Rows from block 4 of a small segmentation model, named by matrix and row number. Rows with one number belong to one neuron. Each number is 128 + 24 x the weight over its row's rms, rounded and kept within 0 to 255. All counts start at 0. Numbers have three digits each.
Before each neuron's rows are labels from the 100 images, of 14848, where the neuron reaches its highest value: "lies over" is the class under the peak. Only what is clearly more common there than usual is listed. The data: rendered made-up planets.
# fc1: MLP up (model.blocks.4.mlp.fc1.weight, 1536x384), inputs 0-127
# fc2: MLP down (model.blocks.4.mlp.fc2.weight, 384x1536, transposed), outputs 0-127

lies over: planet
fc1.355:127145068131137097205142132164119159115110118108145139151115122177126141132107109145173095146152111143085166128145142146122142140157119109117098174101118163128173139111183096130130122099128125096150125156121091104161138149115106149154134093077108109095107139144110085116069072110101134112124157107130144070177094096118165107104146123150131154077100167130130134147130111141136070124111
fc2.355:099176140140091150117106130142189118153126146144091148130168159167115124199178134116129096118136111149141132116107092114122118136117182105198145086134124128134069113126116175134189135120156154115221118164134129136113174081106137156102140127185139156145122091137146156124089112139101114129147090060090137097144116136124052146128155135125122132124109105120140136135085127151117112103159

lies over: ring
fc1.253:133125149106113145093107106152103149117136138193112163144161090093112106120108153086103178161182119157190130121154107116142121110114129144123125133062081146141102122104125128153118124136122147159156125132113116117144119126129152092114072128125136164114143106060104138134162117173129130117110111066100137122129124121148155119144146121118134117050112193102128162134148109149129124167169
fc2.253:148128144160141171105141072119133136135125127134149099116135146127091135113159151143121128093113135124085174077122123119111121115146141126123095142140184134151117122148093101123130125115139139127103139171140132120131119108126081121146075137146138113105123160163122068147152125106131151151153146119161131142123173140121140125145112122134146137159158103101087105125138154120141103135124

lies over: ring
fc1.393:101122142169104101124132184120121138107130136160127150104136153085095163113133123085122135140134110168156119123149075128144123123100163095123146133093113109124130159117153117158122085171120173167106116103141114135102129104139178104124058151107089141091150118172124096118105132144097156100143107078108138133108093112109145167122118134104144182094117159119149131135118154111116101128145
fc2.393:153098137140145146121089164152094133115107164142119158121153132118049077163144162171137145092153173102138180160117118104145124117094063118124154115115130161121111127137108138127175125074164117119105135169118118126123137130113112124122111117138123108127096148130156081130157140127137140097105158113145114143126133137127127128101123111101115119106124121084153150138132130163160100136152

lies over: planet
fc1.489:111176137141131161118127169144118148101184128141070120138150126128141157146134133100122105162105126135112129119127121114118148125138103141141165096099105097128136150110127107098143109138134143126131122055118116137151134117090098086119100109130145159158079100165110084121110131124106119105125110161144106161143112114136198042144135140114122159159169112104057127137165145185128107142146
fc2.489:141098124117152136128110129125086139129133140137138136117135135156141105117136145121143137114103086105145098056111137108131119154117104183093110136146057137109142117154113129116073176149126097128082149143117161136110123131134133116135069152129121136104104159100126199117097137125105187180121136102149184163139116156134076139090143108105107140147160170142119118165123137067081125105134

lies over: planet
fc1.280:121080127132163146103147114103115137111123120082125139128110147092152186102159184156127092154175109159149149112190154163159115114137121203139148115135132153122157092112138172114112098104109152115145094147083138127102140144113109154135119125192107138112088092139084120115141143143109149146147104157110141128153131134115134109154090119122111153124125101133174149121145120136109118140087
fc2.280:159199117081118121104128107144142113138143148134104142124128119159113097087120131115114169102130090070131147093114133148103144116110131068125112155150150154129100136150125044139128130180131112129160150121132138147147154174172124114109095109050107103130155152102163143135101113091144097129107125107178102116129120122127108135157155134167141140128136127157141102100149088093125131099150

lies over: planet
fc1.231:095104137169071141134132167110112139121100093166134141117132135135104163102164166123109126129142128091126124090131138125127143073102169140157133145099157141152142116167152143135157129114124110127136118099126122130170163128146132150133140110172088113107106103137122080120091193136127134133106074117086097077103134155173157116156120090140140115112129132140167120111140140135138130148151
fc2.231:160171109078147158121129113116133125125143138108131112113155118098179089145118122148117102116125103145132127106153118150106089113126154031156124153114143115098119144141140127137130131149127111122125163159134150130145150110143118124094115128099156162130102117115124227150132154139129179106142108101145112158146120110108165138147092122156127125111135154117119107130158127166131166102092

lies over: planet
fc1.380:151174092177122105189147152151124123103122154130147106131109113084134164126128094097136129112103111126141091117117177144133123143101124128154114136126129116114097137140173118123126114174135143108119107163142124083128123108144134109147083162097099098085135088141163129102137128157121111129125147097143122172154092114127129151115130112131112157062123138139084104154145161091137142176154
fc2.380:101104131079114148129121119137108163126102140117128141128105100201151124093128105132159134150154143140140137162117126067154128120155125109088120152133112111103163113112058122137110108115134167150176118127159114153106122135088187106123116124120126111152132123155080113175139098155153125154143117171149125084124139107143119082154132165109145133139141069116111119133143072148110122134120

lies over: planet
fc1.155:120153162131122120170107102110135123105127157073151145139146109087124159135121094106167162130113120117124148173142109133157115162165151113085152107138112145117145154118124098130124112125133125142074140112136116173154129121132091147145119088141124126099145158112161105140124144145105126123142096135132130119122133157121114108110128115153109133129121119133085099091140113129095159142124
fc2.155:157131128130148131131132087133153137117127108125143085169081162157121100116136121129134123135144139151111111104127051132170152149120169082156107134156085112093162125145150154163104114138139096131133135124129110129120160099164123138203115143145113140157156154120133087141132116118140129147135142141114102132148184118158113179134136112095130117111160122127179152130094108100174108119142

lies over: planet
fc1.20:130174123204167120135134126178154130141135126150140126112104092148141074114143114141134121154157123172142102162092103103123152123126134143145115144173144120116146135070167056164112111109144102140135088092117076133136153121128138158138131072119139110080112148153105129161141107099124149131135117137096171069136099126123105118108102171112125082128160108101154123165079142146152122155129
fc2.20:129132128101143104096126123139153102139131127167091138109145129142129114127140136160123155111113124115126164144142139158132111142125094118197128111110130128151079127129104185125164075141144143127096150083144109143112134091124130142092142117157147165150095092136113255131132125148118133116119114158104111028141163131130126120144129129102127156112089140129117129108123144131145170122113

lies over: planet
fc1.92:081159128114130125142142157150145117128128103157114150130111141127154150137121120109154095115171102105132123148131086143145125111129127123120094144091125139147148150163157102112089147121079140106138100120135087115132102131122127108103117134152117143129161106147131107112151146125114147127129125116170051196140079136140148129143118120101120092122164123123106122128171112119153123133159
fc2.92:135104110118121120139169106113092143141128099124174130092106079122115111125124140120146141135116210146102173074146127079133142129124100119038163140183135139135159138102113153157124115117123110148060152110162169158113160116120147129136121125167102126120190070105142100100113134117171125107139152119105134179133159111115107152130102119142133110128157127139130138130158139126126163136154

lies over: ring
fc1.527:107159117096118136124149129116131124138124155107153131120131143122126080106171111094181121111103120151113113108100119147133089095121114098138152122103168131109130123155099097174143115188101120105145108111124132128142108099142101107107115158117106158139098111119141097118132132170124107098206140122153125146154109120088116138173108139114090121101096116124108140107128093121116104137100
fc2.527:107074169065137148126129157111120127128112100175112156120119124098156156140104171132110111157167121125173170134143139121137149139119162119117137109144101131120104120088122103106087124099174129136156157101147150149107168137130116129103117137120132141130129157141106189180104123108115135107100125151091124084142131092128093090133155110115128100153104088115137145167123134170152110166129